config = dict(
    dataset='simulated fluorescence microscopy of cells',
    objective='flow_matching',
    num_classes=4,
    cond_dropout=0.2,
    hidden_act='gelu',
    fused_qkv=False,
    qk_norm=False,
    layers=8,
)
Rows from block 3 of a small class-conditioned image flow-matching model, named by matrix and row number. Rows with one number within an expert belong to one neuron, the router's apart. Each number is 128 + 24 x the weight over its row's rms, rounded and kept within 0 to 255. All counts start at 0. Numbers have three digits each.
After each expert's rows are labels from the 100 images, of 14848 (inputs lightly noised), where the router gives the expert most weight on average: "colour at peak" is the nearest of a few named colours to the mean colour under the peak. Only what is clearly more common there than usual is listed. The data: simulated fluorescence microscopy of cells. In brackets: how many of the 100.
# router: router (model.blocks.3.mlp.router.weight, 16x256), inputs 216-239
# up: expert up (model.blocks.3.mlp.up, 16x128x256), inputs 216-239
# down: expert down (model.blocks.3.mlp.down, 16x256x128, transposed), outputs 216-239

# expert 13
router.13:167136148129156115129127145103093160192167139127140117119101145145128140
up.0:083112137103117134140123095139110107140097126164101157130157119127145130
down.0:167126095144113142103141108109121105143067172119130158113163156154115192
up.1:082149128124112128159135151116095104128132138168087119128123134143127127
down.1:152110145153108173129119096144114054175112143092140162156064127143123197
up.2:125123109117103128125130068154159111069112122176095166138140123142124133
down.2:107145148147141069142151104147125040158136168121115153143129126129122176
up.3:092127110141149110159079125130122146119113098131141133125106134113104093
down.3:097141144120138147129148141119150101182152109101098119119084132185159087
up.4:129162141115111173109110138141098103149110121126165064150106092157128115
down.4:103153126110121166123138129132124087119120100102111104094083141164124079
up.5:081077098130087151115121151137075190162138145137124121121109121113103130
down.5:146130191157204121130116140130120190131111143173145138154102111076132176
up.6:093157115131110145144129113132066137113143158129119106149140131099110121
down.6:185156151089153160131143126122135105174146147067145175173134137099119127
up.7:143091149146118110141113114135140167147060112075151142145138110154133123
down.7:168124061096102026119176137094128185157144074130091105118127133104141111
up.8:134083141133124117110131123150126127158127135104100109084135140137148126
down.8:178072125136125113142134113130126101128138107164130115134159133106128134
up.9:108059133143118106105131140144123108076135122127107185149137129136134129
down.9:173131104122129109158154128161128114177099169114156145139124142119131200
up.10:149157125085121115142119114170155102151135144187154089131097135136098123
down.10:076106164164090097114153105141140099099145118093132121143080132154117089
up.11:138115162134106151158120152122146150134129150101138106155127122163143119
down.11:156100140105169126131118140125120149169124090132160118156112126143135148
up.12:133102124131130105161108134091049130134133147153167111110118122144108127
down.12:091142137122134165144124171128146132090107145130126158159135132140121141
up.13:098123153139103138124117131136134106135077095147155175119157101068102137
down.13:119160130132070121116155106124121102112136172128131111137178150091130129
up.14:136116122130102167111114135147137150082130130150133117085127113122137129
down.14:095156115099123121120123126123126149118118071169151123069103137099139091
up.15:104086134096117122137115098112044100119127132155158134168135147134105124
down.15:155097131129133175153135148125123096147102125119123119083173129188120118
up.16:100145132088143124116123121129121139106116101119140148153113130112080116
down.16:126113115111130136136154145139131163040143064141111157127105133148123064
up.17:105160150114126133132116111099086094157075125113111075104087045129115130
down.17:150107121132095166120109098106142135108180095146145181135091150117119074
up.18:082118126135128111088129089080144147120136122178113164138145103148112135
down.18:117131157162100129115165106155125128152094218097117120117106134122123230
up.19:148104086125142096133113116120069139129073086165162121136123129183127140
down.19:136108090075098079131138143138122140119130157131099081158161123144124138
up.20:167129139135124140090135102154166118130110132165109131145124150132114120
down.20:104115098126114101118148109122127079078151113071083140107074140074125084
up.21:110139122124108107139125168141161151080122136131138142118114085139135124
down.21:124178095150149154088116121115122125137153154085129124107109147147138177
up.22:099108115133108112137117123101107092120132130158111106088094068139077131
down.22:135126184121119130134063102127113093178122179141146137151096149136114161
up.23:090123096138108118114133146119112109113141125181120153148147139183088129
down.23:119137175107172122149128148162125097132103123135144133089120112163134167
up.24:113126132143111115079123123116164151173129151150136172150153069142140135
down.24:146142135104123158113112108118116150079115166115147125114124140133139173
up.25:108159123108104130120125140165136163175092128189134114108061111147092125
down.25:143152186112125128118133134148108131142178126092113092078046122178146138
up.26:121121110132139137145116146119148132154123136118137135116122111137129118
down.26:134153124129143148121133183104148122097125097120149085134118148172139098
up.27:170099165158105114107121086146141146096103121092139108140154116124103120
down.27:153114142110105108118149123129124134122162068168118162150141147113136064
up.28:114106108139097128096111140119172157120114132152130152117129124117133127
down.28:112159175118187087122145132142129174118138146158126108098091114069148129
up.29:126134151181132107180116100079165102112109139116158135108131116174164117
down.29:164146124123130112118167150133124106134159107119134085213126141160142097
up.30:123133109103086119155122113106104123134091134150116106142080124135119134
down.30:167130106121096081136152099101122064163155137070143107126121130136129116
up.31:138074113112146119154113130087082088132131118131128122107130058143103130
down.31:138111130121104155127138120147128064089149099116149136131134131206130099
up.32:142153132139110136126129126147164092147106117151133146126125117130128127
down.32:146111140124111108133181098152119129114132092127135073149121135135121109
colour at peak: brown (71)

# expert 7
router.7:128116133152142127108091106165131089123118093111106125129161077119126064
up.0:101067152181100097113137177128128147114141152128130149123108125139124174
down.0:175102094120176125149110105149144180148084110140166118147153136154119093
up.1:124100161120132122115117117102147133110143125124120126083090089160138128
down.1:139116059132118125086150141129115110118114130139134120172123125178151156
up.2:128083108107155111105056105099109112127117122113105131142148110082149082
down.2:101161116177134116115217160102135094127167129095157123138136111093132190
up.3:154130092105110114092163193111139164180154153106133115092125169130115169
down.3:103189098151122100130114159087119124100100146180155110117143113135109145
up.4:117120115126062130141116119128129143100140146132110110150135154150125144
down.4:144138108145106128110125132123120121154106131106110156177133108147134142
up.5:109166148107127160170146131155127170112140146126134112084084127144156111
down.5:122143105082129112151121161169130135133112107109151094089161105140116116
up.6:143072102159103137118129118129116112141147121141129119121144163117126115
down.6:131127118138140109098162117136113128108134139137130159130114095159119116
up.7:182082125162114101125109138107135153147118173099105172161129117146162080
down.7:135117116151191108109212144090123117090127129162119125146176107156136168
up.8:142110093110107090171109178135130148124111148129113120168133140145116121
down.8:121131130104130164120119168088101119144139102113126156155097106134132154
up.9:128101128137087156101140140115126176106117108107125134107105150130102139
down.9:091130182107154131138152152133135112130107114135150090092135115164174119
up.10:170124124138106170136129134140128133150148117120175148141149098085100138
down.10:157118140110178099152103142227135131095092142146116157114143121100114124
up.11:080142184119153120169117121079133129167164129157191110106126125120120092
down.11:161115074136100117145126119109136137111124179145110131118132112080128135
up.12:102134101124124117116111165114140131123126173120139047107079124154139105
down.12:153126112100109098104133143104144120152155097158084132129119089145119164
up.13:129128104135110112169093143112131135122136152129160122112125113112138113
down.13:153160154125156130121118113115108156170131123119100159133127164096131111
up.14:109161121110099129143170124103132128072111109095169107132154102140148045
down.14:163149173136131125116166123136125112157123172137140139140164123150139175
up.15:130113134154167137128119066117117104114158118139113136114114116154120123
down.15:120144149089104118137122072165125125173101113109187127175118129155130112
up.16:152067043141124131119116101108131127122125132113119128172131101161160130
down.16:081075185087141164123115139124112135150145099120157124152116126170118118
up.17:127099148131135178133174137125128129123095233162109154126101154163111120
down.17:097139108078170120112126107121124100156135102149079167093145114198137152
up.18:118112119135082098142170154142115151148121182125116090101103145155127232
down.18:152131108098120140134177148105124141141149126112097104146123104141111146
up.19:147122146158117169166151111115133106097117108101137160087090139191144134
down.19:149099100110084107131132082163120143140165128092143138135103120141097133
up.20:121156190134106143170114106099131126118121077132149124134159099113155097
down.20:149111086113132098151143124088119100102141177113133151150151124105118155
up.21:123147149093130101134104151168142134163141142161137110132090122155121112
down.21:115107076079133153112091099113121158142111136148132131129119112095163147
up.22:215141108152145085115096094144127147082109176106126113137103109122093105
down.22:100127101175120100110134099113136119145158102057185098110161115133125168
up.23:111097129124140121115100174124135160111103163123157139158098126130100140
down.23:112131187129129149148134114157124160162167090105131134134104137138119070
up.24:128126075127166097140084130078136114167100061168115114156150123119117062
down.24:141119133083131164102118141110129117085169195084148130097144105119138216
up.25:115118095069161139149107121129116100152167141149146157111160107150144101
down.25:134126124138075113159139109126145093117118147143103091147135135132128142
up.26:113146102093092096137154135110121127098135111154106108102096153150130114
down.26:159116099116095094143147096134123119118128175110111088140149107078124144
up.27:109167117111094146161104130129133126110134115162117114143127093135090135
down.27:147163103146131146130131145087091158162161111123172160185104134137147129
up.28:126138096067137140104099121104129129189119111091116090120167095145141132
down.28:092137118063169156092131155131121133116115160172127135121156157121148136
up.29:134151131119133117124165119173130186194084156118131127141125181165115110
down.29:125173144124139137115150138161136169040151122131121113141140119150127133
up.30:139143111160138112132071132115138142131178114105137109089116128136139072
down.30:169148111120113058100143110098122119135105186151120131099148110124139205
up.31:128156161096134144129136137074119138137080116125113115129105103127135102
down.31:129191114104159108135099152133132139148173121140126136109138091104122145
up.32:148061123138129105113103107130131145105111171101139133155101095153183108
down.32:097079183164133167115152111095137105118123119135104118113134141124074126
colour at peak: purple (25)

# expert 0
router.0:140139137109132140124105090141228118115120087121129134142121149102138126
up.0:124108144134124120082127124143144143113140138144136125134116109136034112
down.0:146091136121150078155111133187176104148138120091151086167123138144055124
up.1:115127160130110135136132088147112133140106096125146123145119113145141112
down.1:143146094104097099132111118167090121107131142116102107122142106141141128
up.2:150126112124084119135126147125124155138128134130145123134145141134131117
down.2:140099159160101134172121153140162119133157145125141099127116139163114116
up.3:102111120121094120106090165138138184140104148115146127150147124130149090
down.3:158124116132124123128108165135056144121132122154150142158110118146096148
up.4:118097138144139137128154105142123148131088106131100117113167129156111109
down.4:139116123120104109121124119129031131126164154152098138121152113132104166
up.5:150164116147088143121141137107121135154152106167171119112119147096153132
down.5:085164147127140155149141149133133140112125135098092136094111135107137105
up.6:160136144161104121147102155080119107109112119140181115163100114112161082
down.6:118148177118137155133129141087142120127149158123128106176088132127138119
up.7:092108111115097148174119143093112128159144122099126151110153076117175120
down.7:159114146143148068154134117121161087080141139146113132155127117123114139
up.8:108143131131143123114131126127133134124136122117145124124122140131125096
down.8:130085118150095127132125091129113149132126126137117127147122151139125148
up.9:124098118151087109140120139121102116112134127138115114111150102128141126
down.9:108104136124174118150125144123125082188112150137138146093142108097121086
up.10:142157172129124141136127130136126111146088118198145122073095107102133114
down.10:103121100110120164133134118134104141158172102050141114095126149116133112
up.11:141133126157141124117142156120126127129122113174134116137121130127149081
down.11:102124148115068065148122142126045110140128155063113090137135097123136162
up.12:104088151164139085157092134169127177164174138128178118097169127133116086
down.12:172090119121138086132123151156083143131105097165143119091203149120114146
up.13:130139116125109150117116124130135135130140102143105112125118139112055130
down.13:136119115130149097140133114165126132129149126113150109103130095112180120
up.14:091115075073144152118111148118131144148132092148096078124127136117132091
down.14:157140144188118137135092125138065151111142177119152137129141131127164137
up.15:160118085134093121120131140134120132130136115138129130134122110128145121
down.15:125109168123155119158119113124163173159137159125128102140132142126144129
up.16:120154124131161136149136077126118124118131106114144145117126116126089084
down.16:136132125159086143104135098132064117167144170115132062111153097135096171
up.17:140158150139111114177105129143129102114101119147154133128122149126143128
down.17:102198167133125153178144127142098114120159146120119142147133078135122098
up.18:127115158153139164154128086129094099106151103123137107133146119105103088
down.18:115134120115114162113110095119197103145082202146132115110153121095125191
up.19:140122116119111132128125134085108140148114151151121133137111092116180121
down.19:195077125134120091126126114140133092120059165144089147100132127099119120
up.20:111109105153126108065130185121123125091159100138161107143162135139103139
down.20:113086136095174102165124151112123116202083134086101098104179136126119120
up.21:139107111121144154108135141080099137126155127106099080161158074131183142
down.21:089122131150108174148148123126123135130057162123157200130117156132122115
up.22:148169112137109119157094147142124131132131132142169123152143099158100082
down.22:116169129134117141176152139173084127127119146137133138163104120103134124
up.23:119119136138127128108129074125140144120137139131131130127122130142156111
down.23:123138126110137120129137168150162153144123141122134183175078132134162131
up.24:142143105146101114160121111096121115124073117098151115103130113168131120
down.24:163128137103093114150109113100176138106186145134159125146150132144134095
up.25:130113114148125116116111145084126117131165125137140102115115123115113106
down.25:195085123133116107120124126117137162129121122131150142135124107132137132
up.26:092136118159050107151114127108112132114149124137142104144151098145124095
down.26:140122131102138125145096126124125139125138119114132139126156139125142119
up.27:122122088175084108089116146125104119127131128141114100131120128128125131
down.27:164125144121102125089118135132134109096116146139127120117123084130124118
up.28:132132136130120143155125170134127119125122112130152117135119117131088114
down.28:131111124139123142108120081117131115114122112124120098141157127118098148
up.29:131128118131107103113109110116132136140165118160163124113106151143177125
down.29:137074112129146120085121104131122117123116127144149092125128086160090116
up.30:135137108147131101135109106117145127105143115135139102138110102126191117
down.30:098126130122153125136123138124107131110129119136119114135133154142090121
up.31:141144129150117151153142155089125119143134132155148124120108145118050126
down.31:100145124119145175128117099093127084113122124088125131128089101102085116
up.32:082150091135112137122107143086123128094141121100180134113119077174149068
down.32:116162140173127141111133101133140146130141138140057121211107125175114154
colour at peak: green (55)

# expert 2
router.2:112118153135160126084048114137107128114160158119162154150127139117126006
up.0:143120119110096149138101091134135143087129143158153116098128154172118116
down.0:120094149164123118131144101145107133119134133148097149119121076138152102
up.1:112106093139146090131100137169141158144141107149163107116154116121151135
down.1:102103169127132151139121165138111118119098128131116114114165122104121104
up.2:131145130138102118156109113130136122088120145159173130097113134149105113
down.2:151137143111127131156139119163119125142126130143134173134120095158151113
up.3:118149093149120129113139113146119170124130130120104092166166140132124102
down.3:181131130063121089085066110129130114125116119158085152109161132135136162
up.4:130094130090116164123105091144142134070120149153160118129122146158108130
down.4:121126143119172109111094108162107127143136158128094156069080100149157103
up.5:132146141124095147139101172074128116130164151117099124127105125142099114
down.5:146168121128139161123151143126130129103071142138162127152137107121145134
up.6:126136118129103136151112121102088125143150126107117115141141091147148140
down.6:150143104104168150125125137119145110122167104114139166142130121166117116
up.7:140117121092131107159083089151064143160110126125111114097132130123123122
down.7:133115170168143178157160107169164143136138096139145072093119118146112166
up.8:168137072107127143101117120111121138121132115111155144163100089127125124
down.8:089098114137162121120130164135117147164155146149147138131104123118161133
up.9:094051171168121115120116103137138144141149118097163126109158129159109115
down.9:185101078120113064145098139115127156141103094158093105094161132106114133
up.10:115113134155090095095122118130116141159149106162092079124101140111137136
down.10:197125147087155102125138126144112131103115125157118095106153123125126127
up.11:128119070158151124150099173080138113035155095157154128085184118117120077
down.11:084115162113116132122123153116137075208163137082115113140172121127106174
up.12:077091097161151085145140135088105133118084088102171137162161115117140159
down.12:143143133131136127135137091137135130090182143098152172112143108132108125
up.13:130136119139124107161112138128123139115155109147094112102065087133120111
down.13:147143085171109089135124119129115148095103163122122158126102148100124128
up.14:144092146135088109138139155144116146150108071101124131106067115118103153
down.14:131093121150167097139147154180124140172079094185144150121094133140096113
up.15:127125136163113111160114112135122096104109146143124102151151108148144129
down.15:130133138112143087163145139135136126150087135136117109095114129170124109
up.16:117131091152098096182123136128121132137097089106122097100105119142079128
down.16:139127121115149136161118111110130161088142140113152126123119164116165131
up.17:090104148137147123151098128122132081136161086139156158115190118154110073
down.17:162112090071093091142109119126120105138125152118066085124180129100111155
up.18:083137125126063152135094160116163152125115144101125108147149129149140127
down.18:124128096125184145161141186133079150134120105154135134136163158150091095
up.19:148079114138157144105144118117113132154084120164102137150111118101095161
down.19:134115161122159149147120120142134105130163089141121134156134137190123178
up.20:104128117091120154148128148125124138133111107163163123137155110148130168
down.20:099133111136178118108123128106125122152109164116132124097121131140117114
up.21:119106160134100123153115092103147151127133117099114122083051124136149105
down.21:123122126133137142088096145115114123122166139145153142078063142154138126
up.22:158143175143155115147136145129132141107136134106086134095115143132069107
down.22:111112076137092095085116095142188134135139113151142110124116126127098190
up.23:121145099135102120157102133126134131129112129129163108177092133139133134
down.23:117128128110106114129155148165103165158165105095119153157096119146136113
up.24:117127120136070075143156117163119147136110082165129109122121162110109161
down.24:158114134083146128126139139171107155121138142086079206114130132130120125
up.25:132109117153118081141116136174112132113113103114133123106124120175136136
down.25:127119127127180068120124120141116123152099121145138105102147135149134140
up.26:135170099154106119101129152122098131121146089129118142150112107154097093
down.26:143108126108132144115108120122133130120142158096084113125125130114154127
up.27:110130127103099120132114100096131156092122125144150121147144101160112087
down.27:143159135135160127104124064127144110155108142115116141124150083142084182
up.28:123145114138097081061138126113122161113139143127138120133168118156107139
down.28:127140153147155103159129156153135180144122145153106160115171156122110114
up.29:176183127161102117083130103109100124136110087083132121111166113104111134
down.29:115165099112143154144138094107154136112147170159147120086155116100128176
up.30:110109121107089150125108121177106183127072116128136103139105132132138102
down.30:088139122133150131120089103094125153126155159127166155117108138130131139
up.31:132110139076098069110130083148099136128129120153126134161127121134115128
down.31:111102125120174128091130102124136112124146149110098118132123129133119134
up.32:122108091150098134100118129086124145147083106129119085174147101088121132
down.32:128129147120174112117139183117111138139177125145116166137126145144139110
colour at peak: brown (46); grey (44)

# expert 12
router.12:167148144125154107127129139126102158212155138134138138141103130137132140
up.0:103159129140139106137115141119223148123127140125106134090132076131130124
down.0:105140155129132091115099118138128141117169138128129114124070130101140151
up.1:107150158125133161111125142092151114148099131130144129133165083128131121
down.1:129137101167097154132208132129129122091137079161143166114127162153135048
up.2:119104151120127152141111161121137127141123120107127106166136113126117111
down.2:117124146097156104124158133151119151070138084097068141102129138173137074
up.3:117160166117125113141113158131189056106094130107164115138125082139133126
down.3:097131095081066106116153117127115112079185108160140129103113133132137100
up.4:111114137095159161093127130119175111093080115129159131132161107121148129
down.4:118100167173093115144193128125101144127155130144128107072158103133128136
up.5:104118147153161129180092122091160117100124115104155140151145110161144101
down.5:137142084088147117141114139120109160118156073140079160092123155174132084
up.6:088102141150132115146105111090101106100154135158115135099151063132099126
down.6:098124112110154164138108135153129128100143138120135150143071139085125103
up.7:107105160153125139134127150126131171139101121088143099110156114154170116
down.7:193107122149149109117104150094121207121114125165134081147185135144131098
up.8:163120149148124136127101114134106088144104125133168098134116112093126129
down.8:081150068144083148125097159119133070069104097140111190166157147110118050
up.9:109101126135124151086118133139071135078146123121173073152102133093105119
down.9:125157106112103158133110137124131129123112127148132181167129144189129058
up.10:113079111139146086145135121123131112096130133164098115104109096157104129
down.10:134115157126112120106193084149126111184096190078179121140122141111125207
up.11:124126170157151086124115091159124128127073138100115111130100091124127125
down.11:138129063115126080124124137137129134124173030161139142113081133120126063
up.12:041095107144094136140124141137093167127133141113116117107118106124113130
down.12:149110192155175144133122133121121171160110158153147126139088117083124191
up.13:119116122166110154115111104158074133109101132114105126134141127124084132
down.13:103138126130151112138163112113130153173112102127147133126115146052116102
up.14:078140129121086137094099091121150136094072140133131126141108091107138106
down.14:133130098134156171125093144133125163096126068146119185103136138184132055
up.15:103045113156103129141130116153037100122163127141127124135123146155123130
down.15:128110137149164114151156130159119126211067185108152152140161117140125183
up.16:098111099126141126124126144108146126113112109195186151107161111162118136
down.16:164098178115146145149125102152127096134098122089152127148150133109119159
up.17:112137157156139123147107098112155108147135131166095103132165109127071114
down.17:135126082152113118116136125104130125111151076174087093099067147115137063
up.18:086130106112121148115118108124153147135145123209120154066145103149099127
down.18:131137216155147161144143144154129146122110071093141114106091111142138123
up.19:118109118177139071141123131122136077076099129129106129119094091141112126
down.19:121114155110102123130161070125106100165134214097143123127109124133123184
up.20:100129113122079130148124115113147166109155135171094144172148124124114127
down.20:124132111135172086122155108126139166175172141107137099133119150088115154
up.21:090071127141143080138122122127085091104139127151128120137172121182123136
down.21:117122116166158109143186146141132143156088142164140139100129140128123138
up.22:132138145140119105147128127080169117085103116164137172099106096162121132
down.22:080120148146131143113156144130110143143129173108135087083140104163130152
up.23:097128128155111110157120124081114141111129138138149160110099081171125133
down.23:132108182130152126119155130163119135159129202128118112168082131107128207
up.24:076132103146098105170132129110050139118105151115146143143134079154146137
down.24:146116144113145138128149114131123096143067225116098155148134129133118224
up.25:144098123148098132130081086121144074115100082143170142130128109121131099
down.25:146126158143185146110116160128112202126141041131106131137109130185143095
up.26:138122133097121103103119107163174154113132134143106137126126100172127121
down.26:113138113141113141120169122139112135140145102128125132146129143151145088
up.27:128104157108143140139113123121145122124101135122146139130126077121137137
down.27:144113055122080038131165094120132051107129145094109181108165133131120105
up.28:096091112120086146154094118175168113083095098154134149136118118101097101
down.28:123151087099082144117058128111107134088153092116094164117133147182142077
up.29:103101168157107117106127135126145188115118122058146150193176107139130116
down.29:156122106108175083116229157108127180116133078206123057107132131062145071
up.30:133148118139094125126127128115144099051115123166104115103125071120139123
down.30:092104174119133108147177103123101106167098141134143104140085141131115173
up.31:107112118115114117144124114161200129098083124152102145116091113149077127
down.31:091171150175123104129180118147133173159172145135138156093087121143124120
up.32:157157127119119139098110128180171125131131122166129138137095111105127126
down.32:093142151161085139134203132119120084120119086136121129101088132157143048
colour at peak: brown (68)

# expert 8
router.8:152118166148138123140149145124038084113147110126109133146127069103117147
up.0:116111109140146128100160117098113144117134122130124130141128166140122111
down.0:102110112108093126137117115113136157153115114147139110109138179131115131
up.1:118104115134107104148136162128124164115099119126131118135137114144112099
down.1:145126154117104091128088131150111142138148138142138165130099107152127148
up.2:096157143132121108154121120129147128134110123122101108103114111119142134
down.2:150081086158106137103166102181148160116129118111161145132106156104144093
up.3:139125126134111121124106033080141138124125116139131121129115133123210115
down.3:125133157112133146156120109089110111130154147145146063147141111132085139
up.4:153144110123112134125106145089134135100141123140141119114120100130200114
down.4:085177155139131167108093158099112110173087148125110185138132119126174130
up.5:128127179134169103158162144140139129154136140136141095122104127127061119
down.5:140150077149095101127098146135137142092121155153096175097109151116127169
up.6:117160096083140153153075100100132085137077065174140161130106116114149039
down.6:150133163151141123130160137103109139149154179069140084096160145102118171
up.7:127159149129129126127134123115125132122116119113161110152139095127110138
down.7:129169111123113136090115103124139141124141135130111134153151106109131126
up.8:130160123142126109145113098114129150115150110115155147129151129117190087
down.8:122174127130132116132144149116107132119123148129160063163097146125051139
up.9:163158134128067117132121156088121191126118148155117115120179109109113138
down.9:103168139126172130103153147113120188112107082134157124132178116088144132
up.10:126120121145107121150115120116080136173099137139121129120141128117079121
down.10:129109155127131147111137141156180115071156110132139114121100117130170098
up.11:185125142149087102172112101117102123167118115089169124143111121109152063
down.11:106124118099134127151125097144161112142132144155082128119150145144081141
up.12:134139133124137114082149112138183173145132137176123126155129155125097164
down.12:147119125101063082118113123133155083175137153115081124128143133081141170
up.13:094104109140124137148114151103123119111144129131120128098123113113110110
down.13:138125119122134112157151112135133130139154130143122094149133168131144103
up.14:097145098157123105136122125095109147092143110143142118135113113127090044
down.14:150154135128108124153125108123140140150112134116097127099124107114182142
up.15:128084150141098119179126147134140099101126121138128133128137110126129130
down.15:123099106114141111114123146121170089183109141110105097099154110118119099
up.16:121126122119119130108133118131139132105132136115143120137128117141200131
down.16:129141098137148196099112096126142122130099124137131087150125145118171121
up.17:143121154149127131138135106131132116103103126131135125114125138127133136
down.17:122134113123142135130123117131151096144157137115106104113159116118130109
up.18:151099090148126105112136148156107106121162123147193131154084098138111095
down.18:119093140146109128121131153117128144121123119146126118154098115130073129
up.19:143083107113146128067120120151095121137144128133172099067106132146101116
down.19:104130130124125168069134131142190143109140168140118156109113091141139103
up.20:111134133115135115092150092133144144124159129146118119097118160142144127
down.20:123119123133077122125109112140139109120125120097173164109106130125147137
up.21:102100100113119135118145114130100106121119133114147114124144097148092129
down.21:167102167119168200153116131127127129143170129155116135113133121128116113
up.22:130176116109130165145098103141121132122170102120127100148157118159135098
down.22:136107097142131129122086104128114135102077167105138129098157126140110115
up.23:107122146109116122174144141125083133162140159126134140092123143129111125
down.23:136123118112179114163131177162124151093105104099130144106116143123116135
up.24:160167131138132136147117065110109110128086077118145148165158094119123072
down.24:103147089122133093125113115114177122134156162130120119130133128106164143
up.25:116114083178143109126114167125100122096128134118178104127128105124166088
down.25:144147154101106115126135159132148131134178134143108118117121127135126116
up.26:127118136132140129150136139129146145138118144136144151126140121128186116
down.26:097124131108112129108107106105096105119128134142089107160128110093150133
up.27:121135090143149134095125140118129122108156127153135111130140131144174084
down.27:115122153157097132146121125127117130139097109118118173132144148146132149
up.28:177111131149105130145125116131126106104124120141114106123139115125148138
down.28:088118147119144160136127113118153102170129135130144140116152133112139086
up.29:118129110119146108122114121098091152137132105119126126103096129132145101
down.29:107113141119152143122181148140191140104135130136103109148110147174103094
up.30:146105098130104145152111148078124118118140125141130127114125141110123101
down.30:176101129139125124128138137140148138115128128128149137143130113133147127
up.31:103141112146098188118116136127117159129093145127106126118083113140133103
down.31:144148140115160160129149136123149159124116102126150106089153154159145104
up.32:064152152142126122128153144118133136134111138099152131123155144128165139
down.32:145151071098127167137115120140099147108140157118165103160157112109134135
colour at peak: purple (98)